Weights of a small image captioner.
Training: muon at rate 0.0029, 13200 steps.
Rows from block 8 of the image encoder of a small image captioner, named by matrix and row number. Rows with one number belong to one neuron. Each number is 500 + 25 x the weight over its row's rms, rounded and kept within 0 to 999. All counts start at 0. Numbers have three digits each.
After each neuron's rows are labels from the 100 images, of 14976, where the neuron reaches its highest value: "top examples" is what is common among them; "colour at peak" is the nearest of a few named colours to the mean colour under the peak. Only what is clearly more common there than usual is listed. The data: scattered letters and digits in many colours.
# fc1: MLP up (encoder.blocks.8.mlp.fc1.weight, 256x128), inputs 0-127
# fc2: MLP down (encoder.blocks.8.mlp.fc2.weight, 128x256, transposed), outputs 0-127

fc1.140:469476505501504533486517511505506478497488524485464509500530468493520503502506553492509524515463524544548516433505546528502492519513471487528494502533517488507508529514456508446505478476500440528488491465497445493532487524488496506476505497500462528483512523552506495496488566491482492502499495496483525487496551488486480491506523445518487478474496486435506471549485485510485504475536
fc2.140:508526539475482521493527506540512552484484479504507459491497490518500500522489469455507513489497477529491505502510500527424534496531471539534528466510474499504516444504481486510491436519516510521496524479509508469516440499492499486498507488508480500501529484547476506549519502541467473520538487497491487508515480493498507524463528485517524564489497502448448536476514509513462491474494
top examples: pink; purple; count: six; the character 7
colour at peak: brown

fc1.203:472492496478477489511481495495501507533567536524491470489499487488526549499480534484523498502519495474521429481485500544488499475516483493483498553526524539474497520486492465474531486481516471511534510545475511497463459489452488482467496507473553480488504485498449520471503549504526482488493541484540489474505530500541510501486483473487505509477509502470478552496533519493533471465497
fc2.203:546514467475516504532481482506476510496470518493545495470488482475501473510482509559546501479447480524484496490492438528504548534534460510512526522526489508477513497497526470506471506521490486502507492491509531454503510484477504540485490486559499495541558516473515461505489462483466527467451465516496467501488492517473522475507510491504505535467496508537540551499480525491494494510507
top examples: pink; the character Q
colour at peak: brown

fc1.199:510515492542517511535482518519474532516484482493513463493504518566470495454489492536485493478521486510527488496486545521452504527510499482523501486484500518524455467513520469515471463504505486543475487498521516488515504565433492497500493505466521532482466480484466475523476504490497521516485522461510489405479547495502512479521514500473468500521477484525511513505477497477466530488481
fc2.199:524485516512477485525483458470477526557497492487487486492460480471523481509538541508473481487484497481503525480522520468513452518474532527478501465495478467509521509495494483481533536520496509517516595457546468503515498482499491544505460520487519462499520504498481512493517474518485485497543475524454531524502452506475514546485489469546511520493487485516516512494544485518468494478493
top examples: the character X
colour at peak: grey

fc1.216:522533495457441492479513468514511551523550457523517500500516503524484466493523517509518494539490512482485475521481487495528496512550479482501507514533483531530486490511502487464562488500559499488469517511457504457478447521460502483503498499437493507491512474520509502487478490489551491499480528448510499459536488486484511474468459513496502540539478497503493520502507513504518470462519
fc2.216:522515492569473535516506485524504490476477533501530517502466475506516472480428539518469527514474527518524501462459505505466524457478483489456521490502519489483525548548493500479487454560477516504485489509489528507533530462473476524477471495506525499510517477503495501497498478512502568484517529515480454480484529513499517453512501467497503515491554529495498500497484482496524512489519
top examples: orange; the character X
colour at peak: brown

fc1.217:556488529546514509486492485523473532494484478515491480534535493490503481480527528476488523473497489492514557507513428506531480556490492514527530486491490489520486481494503488595518520451515516517480494456486500520526551491480512497482489500485468483536468512494522504543523526488515487469502523513460486502484550497513491512480535551528494468542505513496472500497500500486513509514532
fc2.217:524504469488468529517506497537518502482535511507520471448524473463492505495504507567451538498491503489524493504468521478486488475528509527474504521466493506492514501481505499487516484540496530523518495568544514528482442504479531493496477485511496477460532487532515456492494483509523521540493512514508508481522464508416537496494458471479516547484474491488506531493487528488485526505466
top examples: the character 9
colour at peak: brown; grey

fc1.104:514466518535456467510494515493521556479463485507513537525489492523484491474480473474567551496513468491504539491490480491510481487520458477505513517470499454529509514509480489501518485505485535537469470489453540495528505492500507493500495480513498490496505502480475479516512508507505485530512519484501502485504524543523481462495537505533494423506509464494474478444566524488484522552525
fc2.104:509514508440495517459484535481461494493545522487472512508518503511485466469510512553465466493496525552492459528507533546504479502501508544481486497514537522481507500503487540497475504472487471451487520529536495513496468470509478494506525480522490509487495531504537458452514488476531509444513498518475533519527514521458537519488490467509490532489483540476488502545476488515531473471479
top examples: the character 9
colour at peak: brown; grey

fc1.16:494506519500459540506477538482460495522511505516486503530496506508505456495470505527467507538542507487488527482539481500514504570497458481501567516541500540539500521534510424533499540519532484475501528466503482501483500455504469492531501500511478488459490506533514504547491531482479464440520470478503550500512489519490487485490484480495505497485521482515496500478524492522490509486472
fc2.16:491524474482475460484489478489477503472524493508507476544505481515507534519483490554486475465525495482507500489458475561493482548544469472499551512484453507525494503482497461528528484506508493494519499523490500511464469522496462482509530525472533480474488513470492489509511500498512525479516512472505512497536467570498480536509522491531437515501515530510472548538474536453502506508482
top examples: the character 0
colour at peak: brown

fc1.8:472486512555410556508502487526503511520508485535484501521479506531501524528492482541487492477461493497543517510481503507536524550518491468529471540524491474509516524565536501544518480498487495513520522488498533515510468480535482543511490531508499498504485509491495539487525508469486557485496527494478500475475495517498480501499497481483448491519475467499454550500472495530500493497496
fc2.8:512473512494520503462481518528478501530528540467519466483532514487521481481521550495461475476538504528481511475514469519461514550472515488478470532528506478487497476492509507518483481511532516503461493442501450508512543483526459474464490513460509467502504490521518498474544479492463458498507521501501504509515482520514510514514504477495525501536566480504553445499527470533509521508482
top examples: the character Z
colour at peak: grey

fc1.98:498502490529493487496459462526471492502471485497546515512478511501527485482512471525518442491499490513465509479513478518506507488517509483490552496488534503508477470526464554542517517541526548517517477519505460484501503487435537499520477521527484522539459493525467500474487525511516472488492497498482554473461498496503497532485509500506515529519524560481488532506452495566514517489529
fc2.98:494503474467508527499537529491523517467517513509473500486516437496489504525475465486495536532465486501543454496472492476526536502523508520469466497507469495523500480447495487492497501486492484509551517445473523532526491537516516513492477525477478505478444515498491498491494477463530502489546542472539508509534529525479507521491511513489485567498492490523534483490561462467490523504481
top examples: the character R; the character M
colour at peak: brown; grey

fc1.180:437529493518478499514491518511538555515519505496450466481474459541464469484471496490466553515493480556510531515488482534490459487494518489479479474485506501514492506502493484477480516486486497494509522539512445490464507520513518471512507508516493492507543491501478533487506440501446500481473518485513555507491484532522496576480496489494463477502533503505479487506473518536529501472511
fc2.180:552509508459514492515484532518467493519475512520434501498526500482536523480536456486500486492564497488498496507537535466530536524469485490489501478522493498507543508537490513532478487505474487489557464496490480481502482487575497460535541493491542507524496500504487518474462477477470486512508496520506495519488476450467541473479485500506538508500530475445499491519490514495480512476491
top examples: the character V
colour at peak: grey

fc1.85:481490500524504492498484504456473502521442504483492525465518513499502500520521479461484502464485489494480512512477472465525492549529482478505556458533503538518446498487482489495430494513523520499493504482524488507499503501484516459496508508517507517470538494517408546500507432517505496519541514493495523507527527499503495517472502510481492507502537483499555523543487538481519523520521
fc2.85:501495538518524477489479505440501446453510493526492506534525470497485475481446544499512546490477494537522524455515494487460468511501509517494501554524474505478503483499472465501547517512463466479528519465509458481483505518515476491514499520471505504536453502537505494513526499512466496490487527532498510494497504503511525490535522516473502517535535510545483508492472508556517498471440
top examples: the character K
colour at peak: grey

fc1.251:556508487512532506503468454489510513509478429493493496476516532474522513491461467518507549490562466544488459518489532509524548528522482493526514459498509534534540482490509497486551491518508494492469518514503484462530502490496522472491524490536486464498475507490507539497490490493523512477518503517536516510503506503463489520480531458544507476506469512525536539496479486515456460482492
fc2.251:504489504512459486488508547524525505528535527520492486507496476532479507522559536517473462507469557437478562489505456500470460480503487505464488507477497491474448517492487498511448513513495519552540475487513529524515489518482481527512485484463513519488511498511476449501485520502478515520509522500480509479493487485508498489483475545488488548474487495473481474493528518481545553507521
top examples: the character M
colour at peak: grey

fc1.219:502523465492471489520470536530506503466521516483500513489519514478509479469488460504466540532472510495545520489495529494469498521485480499543525506516480527465459549515516504549511445510453492493512527479499510535498494497529494476473522490525497475488490551494523438478487517459545521462493508453479521533507484494458464498477504509526489481476516531510465498547493502462507464524518
fc2.219:489502471441521453502511532533461521511489487531527505522538544505504532526510489508448476525469480509495507500544500462539516528499494471510516468499527471494523479525501472476518507442523514479517509492492483502471489498464488466534497502498484532514492476528516498485491521493510502452501499474491525442529448515486520483514482508522492534466531540499518479579473522508479466483485
top examples: count: five; the character 8; the character 9
colour at peak: grey

fc1.100:517529505513490515520481486495486520530466499458544459480493495515489506495519542532544501517545474452498543471488531508517459522459465490545502496493468489510482502499504479517469513515478500513489494490529502491486491485498482479482506475542529531480472521493497511484468531519521502472498514547482478452502532460518488472534488511438534509560487487499474465525502495519430515462477
fc2.100:494469514517495493508533519475505541538466475486458498473492519474497535482539480488475524483491547538500499521496492551499486492490525485492496490511490522447533527531484512445501497481523517510509520500530508499483465482467514499487486519483517496488540480457488512520490486496497485507526479510530551546445439499509526503521512459530512524522485436491517511436533453509499518521487
top examples: the character X; the character V
colour at peak: grey

fc1.166:459515494537464485501499474520516489498475483482471489496505469542483485540470496483437578497529498541527539551524490536526511544493522486514493460476486475527510539473513486519506530474546487477486496502518515474510509505501455522527499474530444441480476477495458519531493485504506493499514533505478500513521499533446504502519519519491483528505498519510482482523494485468525515494481
fc2.166:535507548521477514573497482484512480514517542497522454462482489505461494504500520509506470531471519497513501482487489524541452484526499555478457507491487509486542472562478492480499510534517481527489576471452498508489504462532484476511498513471517525497474486471529497490552518519504495506487473478483483521513493498492506461507489550467548475499516514487502464489504501479483498514488
top examples: the character S
colour at peak: brown; grey

fc1.118:509552562507524490483503518523497494516487484480536500511508491494450484528509479522532469511471552527450469502530462485478532493460536520483526513486480487528530531488536536501511488459472481482519496497532496515480441541509460464483510489465508487485503513498494476467467498443507500510483546479502503510504507495524555528495556459514494494509497480544509495511502492523517468512507
fc2.118:465470477498454479503474493500495509487564496515486546497526534501555525502463495494482493552479475477514462497511523509465498495523484492511495496491524445473501496518464434516518495531538545490503475507476492480492499503480508532520503489513520491486483504520511515532505475541514531474541470561469502484526484516493457553496464537474475503475492491478482534515534513511497449498489
top examples: orange; count: six; the character 9
colour at peak: brown

fc1.193:495506494478465510534491505511524478504493467481518545550478496498478510479500517507489501509480485507509525493502489474492532517539480430498530508487537526502482495521484488478523472470606550465479469515491494503530499486485506485472434478540539490509531484497491504470484476493505517490526488497456463529537478510487544481490500499517461485504540496513470493522529550507517504492495
fc2.193:535477504478566486479505524482447489468520522474454445511480509538490510511475526476498525491513518530508480507455504517477513474498480503461520482543510483484503511475523504482510494494464489542512478477495553509486523522491507546506559480509514439465493555485487503513480515523471502494450479523519525481544484531513494528504514512495493542495471485479493490471487499540531467499526
top examples: the character Z; the character M; largest: M
colour at peak: grey

fc1.161:524487517531499511523482476500502458507462528481487498456458488567477492466528494511482516458489475502534504484491535492526511518488513527520511489517525441528490492500487508542448508448500536523492517507557447539483489535499506524504509491479502483475493509505482473483481445481495500482488498473510517506541534479504476496483497471506558496511490512479521490549480523450543538497495
fc2.161:493463519537477510495547502486479543496539491526465478522518509513532457458465482506500524517498499492497479508525490458490491535536509477509473517518489518504491490537530479489546483532488476489451521499461532460474528487519507514513490499469524518516525473498510563488529514520486489505492466483461520513503501501459525506494503540512441529490550454503453508457492504522459473473522
top examples: the character X; the character N
colour at peak: grey; brown

fc1.151:490516486548519522574500496494494545503455461517477497502498490520521491480505486519490540499513473492496496535492532487462497502557508505499464495495507515535477540476521520506492470504530498465515513490530474544511500509519480525502457492506501487486465491441449501481498496521478520500470513516518494481467502500466528516455468482540486518493496462473461520473471531459512510558553
fc2.151:461487495501506545509483546495524541518486470496508456514474458489503488524493525514537500525506492508515469499510508498502471482547519471466527508500449520483494527509541492507477491511494494507446499518456494497504463500476553531467495505480523491457498485539488516518491514462516543500518465497491554530461468501487452489480527503488508524528498569503501483494551477531524508460474
top examples: the character Z
colour at peak: brown; grey

fc1.36:510500463465465468532489495495521525506462534506489488519502453454473487498512524463542564492484506534526493527474490495523553457491494507539501540524473497490541499463472466531522506521525501485486507483480478487471492506510484506468472508488522477509480480520478484470477498471447489530504557533463504466541500450493507512461475509524530481527500472498510515484506483485511545518520
fc2.36:512496497500488543460492503541516478506534445482487499525530527522486513500546478511465494456533507532471503490506505494454459527476496509500495476444557502477498459528469461511471496480454483493491522524514532524454524531485488522512497479519495503541502503491528492570482513493515469497496478523496504483466528503485488532523500522439469521494485541546488497481518528505505480480512
top examples: green; the character N; the character K
colour at peak: grey

fc1.188:529467502512486491564514519462552509504507515501507470505489486542529514487527443473492491521511491506498515501512506503545515509472528460531515504460504520545515521527550498470488499504510534535494530470503469513488448512491468503500522511465476460535503515462512514477473492499497508530498531477517543511503488529509466507440515482537534489512555482466489512485555524508467502521516
fc2.188:516486491472492518496528518476475551529493466526503510535493525521478489489529527522494483492492519474515467510516539523493459523499479528489468487507504491499493494507495534546493478513453502459487499539479464487543496483553494487461541513568503499480530474538542516493484498511507528465484501528504475505499477490498540498485493521446459482520517483493464460479463445499512546540476
top examples: the character 9; the character V; the character G
colour at peak: grey

fc1.171:496514500492503491499487495500461478554490532497448481484472484553515515492501486559488443482493476471503503494500500537487481535491520501526501518437454495470471492505494503521485524485503525472490480473515521471552506498521503501496529552473478485517519524492495524513538562493478457484477533496491476490470528502465540547486529526523503472506524527489516521528502514499529502457451
fc2.171:505525491545512542502529478492520495503511481484478495479509528470479511532498494489459510436474470538501499509493462454513518479479507484493536516521510486483514459540435497515470522514500512523505482469509554520508512457518535551537453468527524532537429510507468503511523523532487510518523516503506480498508513532494484502535498506492497468508501477508474494482497455470472457492519
top examples: the character L
colour at peak: grey

fc1.30:504533521488479482438522525512482474520451489466489457501447486478471478526485508492487536495466513497465499512468493556510518483501470484492527518505479506486527506482457559544478498514527511500483502500525503533520434474531450502523464493512523508532496479503504561442505489501502494497464525521491498537517478517496507491469504520518499562474474511508502535508501513501494508470474
fc2.30:510471482517491488521492456519476522522531505485514555468512529522456514513478517476511480522467483515535489488547517440515521483492521523510493500496532493555476496522524467518514501452492467545525521481451495477521524499513508508471507508532530500471462496494474495543519551514450509501515477463463486460488532491496500515508515499459471489545510500530464471499505493472530474466524
top examples: the character Z; the character M
colour at peak: grey

fc1.173:541487496481542432484531486454490474513511497497531475533506506494471508557493508527502521527499504488514484437504514492531462489553494468503479503503447507501494526480490466486538540496482495467495527511509488524504527513536523489514493470510480550484462508479525515505482522515522524503506522517524518547488447496517524503481519489510551467480470479515457495455524509516501466456510
fc2.173:481470495488461565518509487490491480526464495528501525454504506496460477446514488481493493474536486508529523508515485543509499516503538467486513512522549451505502535517523535489486455496523535529469472507523534477491472520450516524475534507500530452514507498479510491503466465522485472487490475487509510525478538470483500490521500498512514507500527486468549508494521466506485546559467
top examples: the character K; count: six; the character W
colour at peak: grey; brown

fc1.186:540494449469520500515524526472480487498472521501467466483531532525525487483522464507499507510496467480498537507515471454514516568498497496478465484501467503450493497498539533505464480511484527497512496469504497524550503491485494476517510523519520499473526546509504480487476483540472505516523501466481479506501479465467512485514557455520474491473443482497515543523524539465486455480487
fc2.186:439513542517482510486508520526500494495520491485503510512497523494467513475504524453440511462520469526486510497500497491508502481447519478523532488521500464532497436511473480492543533469516502493496512477523471500490518493486515468552514462487483539528542478536469554493536485474502502484505520506472496495492537515514507511558483547506500481526516505475482487496474466508515545443511
top examples: pink; the character E; the character L
colour at peak: brown

fc1.70:464481506458471505487513522546502498502542489506496502462489508511486473523532529510491496539491552469510515505502547492464486471485488506489495497449479491507523473506480503517482539543509522538513503547483461525507474457523493468479472497508514484473560440513520494464499518523514470487485491475486516547458482494506541475478508500500466540518561517502486506506489514534506540543490
fc2.70:555468505527520494518490459494523537483465467512500490495497508505486541497478511502454578552497494474503521524517552467520466474520495470524459493508503545526535522464492510475511442499492519461473488505530496483487495490475487495515509482497502515520436526486477532509505528508522519532501523508495484491554491493493478523510454497471520482504462526516494475460473473475528512490507
top examples: the character Z
colour at peak: brown

fc1.121:461507499489469507493506504484516490480488511492507464498438488552469559468538501504479507525544487499495507505515503497480502535494511548512511502499490519536453514521523519524466521481514507497532505542509475531444516477522512495555489531479491472472475515477535483480476521518555508545462570513520527474508530496506510481513501494486495507523490441474479496486509491506452532509522
fc2.121:508505494551540499519517494516484546523508494515455542512506509495467489440473482496499512484488498496502535517500526535560522531530489466476495502517501504479516471496493473461517462506489484468447513525510467507545525508458530506467537458502527537549523467520500514493504430483476481483521457478491469512498464504493523506501497487497509455528535519505461508512479512500519489535496
top examples: the character V
colour at peak: grey

fc1.163:528527475553506514513481500495484477484516500489479484490494476475505532502533498518495526489503484472497497495535466479526456493498475506481516467459512431532504486489510465476520469546476535537417486518509482525483490474478506487494483512545508522500522515514504521501507464518511527505519451493485502497473497556520512532474501474459491489457505516496569515516525460488556519502494
fc2.163:475476507452475486470515516489502523503488498526512505485491503529499471487483505495508494522487552501513494496467516521495553513513526499514485523516485561474487507517492521536469541456549473470546506489517505452496502524528502512500508492439493487481471475509488481497510547481491486499466523500514499504533507435470491475522495527551516513541490490518427488474467558497455490499513
top examples: the character 9
colour at peak: grey

fc1.119:505486528494473519506477508466482524515464498531501482455515501487481529493494465540504509550544484477488503468467543463539453542506474530536495499490503510515504571512561508477499512491513533521478520490470460486476464472496500448467500510539515460485511547496497463479518470566521515512488513493522480489467517496506516488509457487512494485509507499471491521485519466491468509486496
fc2.119:524480495457556492502492482545501519496514492505537484492474524504484455491533509511522519513512532490465493494527540516521479512507542482506520460519510481483466506457500495495470513473504516500492511528509460562530500487459489512499497512502489512473486487507512463492447498493517447493518474546530546500544472468467486437455463525526534512513490491505491462484511507489510566506503
top examples: the character V; count: six
colour at peak: grey

fc1.69:534522538476503537518485479489473490522479488501486521533522460533538509494467529513508521488486529521501520531540468540489483506447493479475460496527520484558495537478463505495489495457488491491496482467512528498428505500516516486478516516480482457466534475486480491466498517470530516506524503521505525511506480471536516481510512489530466505464531444492487537464514486459463475513515
fc2.69:486479481506495496501506516510530501468525505525539447482486538488463485496530457507477483485476462472517470474462499469535507479532510489531556493477484508453471448514530493497532520565494509525485513531495470493560499509484471499515486487504504554536501529517508507530472504533460497498507488489466496511478502520460496529495478525465498484498460545521498478532497493537525542474498
top examples: the character S
colour at peak: grey

fc1.168:513508492480499533496479452528513514527522503488552474525439501497508481516497512495505495492512511488492457499464527482533520527463484468519513498516514519500465480527498535539484496529501478500561491492539497513464507490530486555491520476448465486495527540456543509489505497511518463486507509545438540513499499448481511501443485497484476536502481461510472495514514501536517498476494
fc2.168:511490488535508480475519540475496488492465512523445516476538526485488543492482479508493508521509491514521538506528481484459487475557523527490471526475504476512537537475512460455520505480490521473457530498459481518516500523475518445481474501540527502517483474562465474510470491504494524490494497454556478500531502553505499490542509494486524460500516527504510507463504493485476497525492
top examples: green
colour at peak: grey

fc1.169:436506500560455484474513535466518480541489499532507508477491523530467485491492519510535493500491525495520475510494499491470493519568469515500477484453470506479497479518511509499506490451499454505513477492527528489458509489504505490518485475484512545441517464455474487540551490498482495513499505492502527474507520469534450500526537511523480498495504499541502517518501509473543529543526
fc2.169:545489500464529508532531442500476519470516517462506505524510459481499489502477488505482487485475458507449518472496489507499493470451535493494507539552560520515505520476472502497520511512485538550481525509465461468541491502514527532496518522501477474540497510525518477462494467496509526503486503484501470533507491544472537529487470495511519514528500526501510486505516477525439506460466
top examples: the character K
colour at peak: grey

fc1.11:520492462498507473529472544515548524522541495484478477533464524522509532486481489539490524542495504506516503541502533475449455527505507519513507487493477490525490518473444481491484505455472519448498511530528565502520505487524526513504481508529502523508511448490484468472491542516520476514520530498546497507486497511501490550495511481522460506513508495507465452469521473530492470528496
fc2.11:517489515475516518493542530475467506494477488519487461481506475526482515460498482522475544505503494484506494502537499537512471446462478468518475510506502484449518510526530512480514463512523515533521541472515455485473498497477471489504551476511521500529500510512477542506533465491534501485504461525476501522513528434476532474518490562462502461521485500486491507512499503487490561525536
top examples: the character X
colour at peak: grey

fc1.248:450491468521551519486482468490501503492477528504446503486526501507514515495484553546517483486485496516532493470503510474490449490460485541501503524505478507466524543536521499486521483529509491497471485526520528512520529478531471524490546529516493506487507507500491501486491496474465509534507488471475556498520491480549482541471471523557471533518434521480518489490492445491482506498511
fc2.248:484543502479473520490480493491531517508489472524511522502490463539523523503505458457500497487497480514480520506453490475474488529491518513495562495469526542486509449514498510508483466539487462489473448517488492510463473492457511487522520508539523477492473457540539528483518499485522499479500512512498479520514460492528534529489549499543537519522483506503481504414515530499499521481511
top examples: black; count: five
colour at peak: grey

fc1.182:518484511514520479494489508467496519495541491507469470482530482518513557496485518494509469487508467454503477507507525528481506456508408510525525523492493478511542514501516465508493458453478505504528527495538503502479497551488483507507516491496543467479490531507469501510522469478515492535511563492489520512488478467510452523532450506476486516529454493498470499517536540504466487489491
fc2.182:487493498525504521523492486491495480488514513525530520490487483510489510472515456508529443500480505512484530486450463494496548541508507448496507574526521477478484485512538494489501497506475493475542484505484494535489498508481527502472472517482449515501520532515515462475521495494473517488456428436509487505464519532521526520486550456493505506489531469527519525519518506539496498469520
top examples: the character R; the character P
colour at peak: grey

fc1.80:525448476503502521500512540483463521463416505481501475452497452512525510497473451507511536530539487453468482462506501500530507516479477501478482520487497520455521528510527485518490530512504500506473500505483480510495503490493510507453498490491476494500518503479485503473455473511540446511506492482528488504512479548481491455508510472487541481502499508484551556503555522503531488491509
fc2.80:470542505487462480523504472504502482523520513472452495551489538511443493471514500493463503487514522486524519512505493469521486482508541502522453455505513487526447482533502511489471528468479524485558481502527485508539498523515511441527534539532541525518467476516501537474526487526467463499498520493467515495484513460497540495512512519491495501521541481511453476475500482505474519488507
top examples: the character V; the character X
colour at peak: brown

fc1.57:517496536525536533475466474531492545474484499497501502484459506537488500474498490494485500483508538541529519506529503452497486491545492527469499515485507520483514450505507501544493487444456477515484476464493481514520538536504517525518554463512501513482505482484523493503497501482527509455473497483546509493496519513478480458435484527486494544500501459523455460478480519527509489548503
fc2.57:508478523524526541508456466487469490475525496485501557522504475503485517476500507527479495466524576505515508520514522450511491444527487525489506481480522494491511503467469531513546507483474528509505490484504505473490523536476485511525526444513503498474475500516488536481519484522482515497515473506496535494459540530499488495435453494479525554448476509540476537508502488487485497497512
top examples: the character M; the character N; the character W
colour at peak: grey

fc1.62:520522484494522472494468510463495511481481514489492514514514473472512481526497475487483553481530534530523450520492563488460477513539527520506477475495463525482480507441504456504480523510430530531495485499480485498521491468498495504468530512504485427470487496451476493475484513508475516493502540484523482523496437531497512534530533490525487516483502466482526522503511508469489509478498
fc2.62:466488481506478523499481513532501466496474477536481460491491492504484508511503504510533463516511502519483556482493470496506525481544486474550502503512499522525471533540548485513509538534564480512505479523535502521498454513487444509474510514539529469493466482515462510554462524490496496491513481496495514517462502488468496485487475489512519518480504540538492512481534463482519470452446
top examples: the character K; the character W
colour at peak: grey

fc1.116:543480502535487488506498469500467526492529467526493488524482486519531498528482454541501543503507509568483473493470498494515533497481540467545503472519509494472483493451556462520493497492517490485487508513515462484532459529503542438461469509493496506480496517461524492488471495496501486502534509512453501517577490526462469501465512514507511471501550502501497487508520509525502497492500
fc2.116:481457476517524469496515546525529512505495474520457507493513489486514493456477498500492488464508501460498525524474529497506502472490443501480517535479532482526536515531455515522547518521471486533517504512484508517468514496505445509523528533460528463547519485510484513521476493564522541491501442432469501517497461497504496525493505502508463526490489513471476476488510516522513531494503
top examples: the character M; the character A
colour at peak: brown; grey

fc1.92:502489514540477536469529500470499554505502460471530485497446499503472541493479550486501506456499529510495518492479494506494474491512497427515501506496503492512464556507512514483462507476518482547465534532513502503466505511511484538493471503500516506496513514524517506447528508487509485456510543517523474512495492512565476524515464481487529499505494537469441510524525480524490528535486
fc2.92:460481478517513506501505490539530452473527509576479488481530555514513528500532453477448483507502474475506536508491483480459534486474505513507494517500548520463473461500499471504489511505473487454573474461509503507514497536508510480486541495477511486456527502492502488525529489521470516546485459498492511492470519488502516541505516487474483465479518493537485523491490467519517508509495
top examples: count: five
colour at peak: grey; brown

fc1.60:529520493525558520519512544518472506507526501495461475475495488540500463462531482507495509528508487500518491489487518482521510500480532496513517472498489472499492509482486513501417491484503520507484539540522467510502482507523464518514487487554539490536512483533472503502485457505519510469522533501530483519495496523549466543526504467491500545496448491496511486526413483495523481529511
fc2.60:480522535499438508497533486519508484517504463528469531540498479518510495504466483473522508512499506469494516509529516472512464546531478483484467514531491506510478475503511478495556499522497482488469497464505521493458544521517531449546528485514515478469490471446514546520540499525490491496486468541500498499514530446484516457503465522516484490524555481467461498488517491504473522505514
top examples: the character V
colour at peak: brown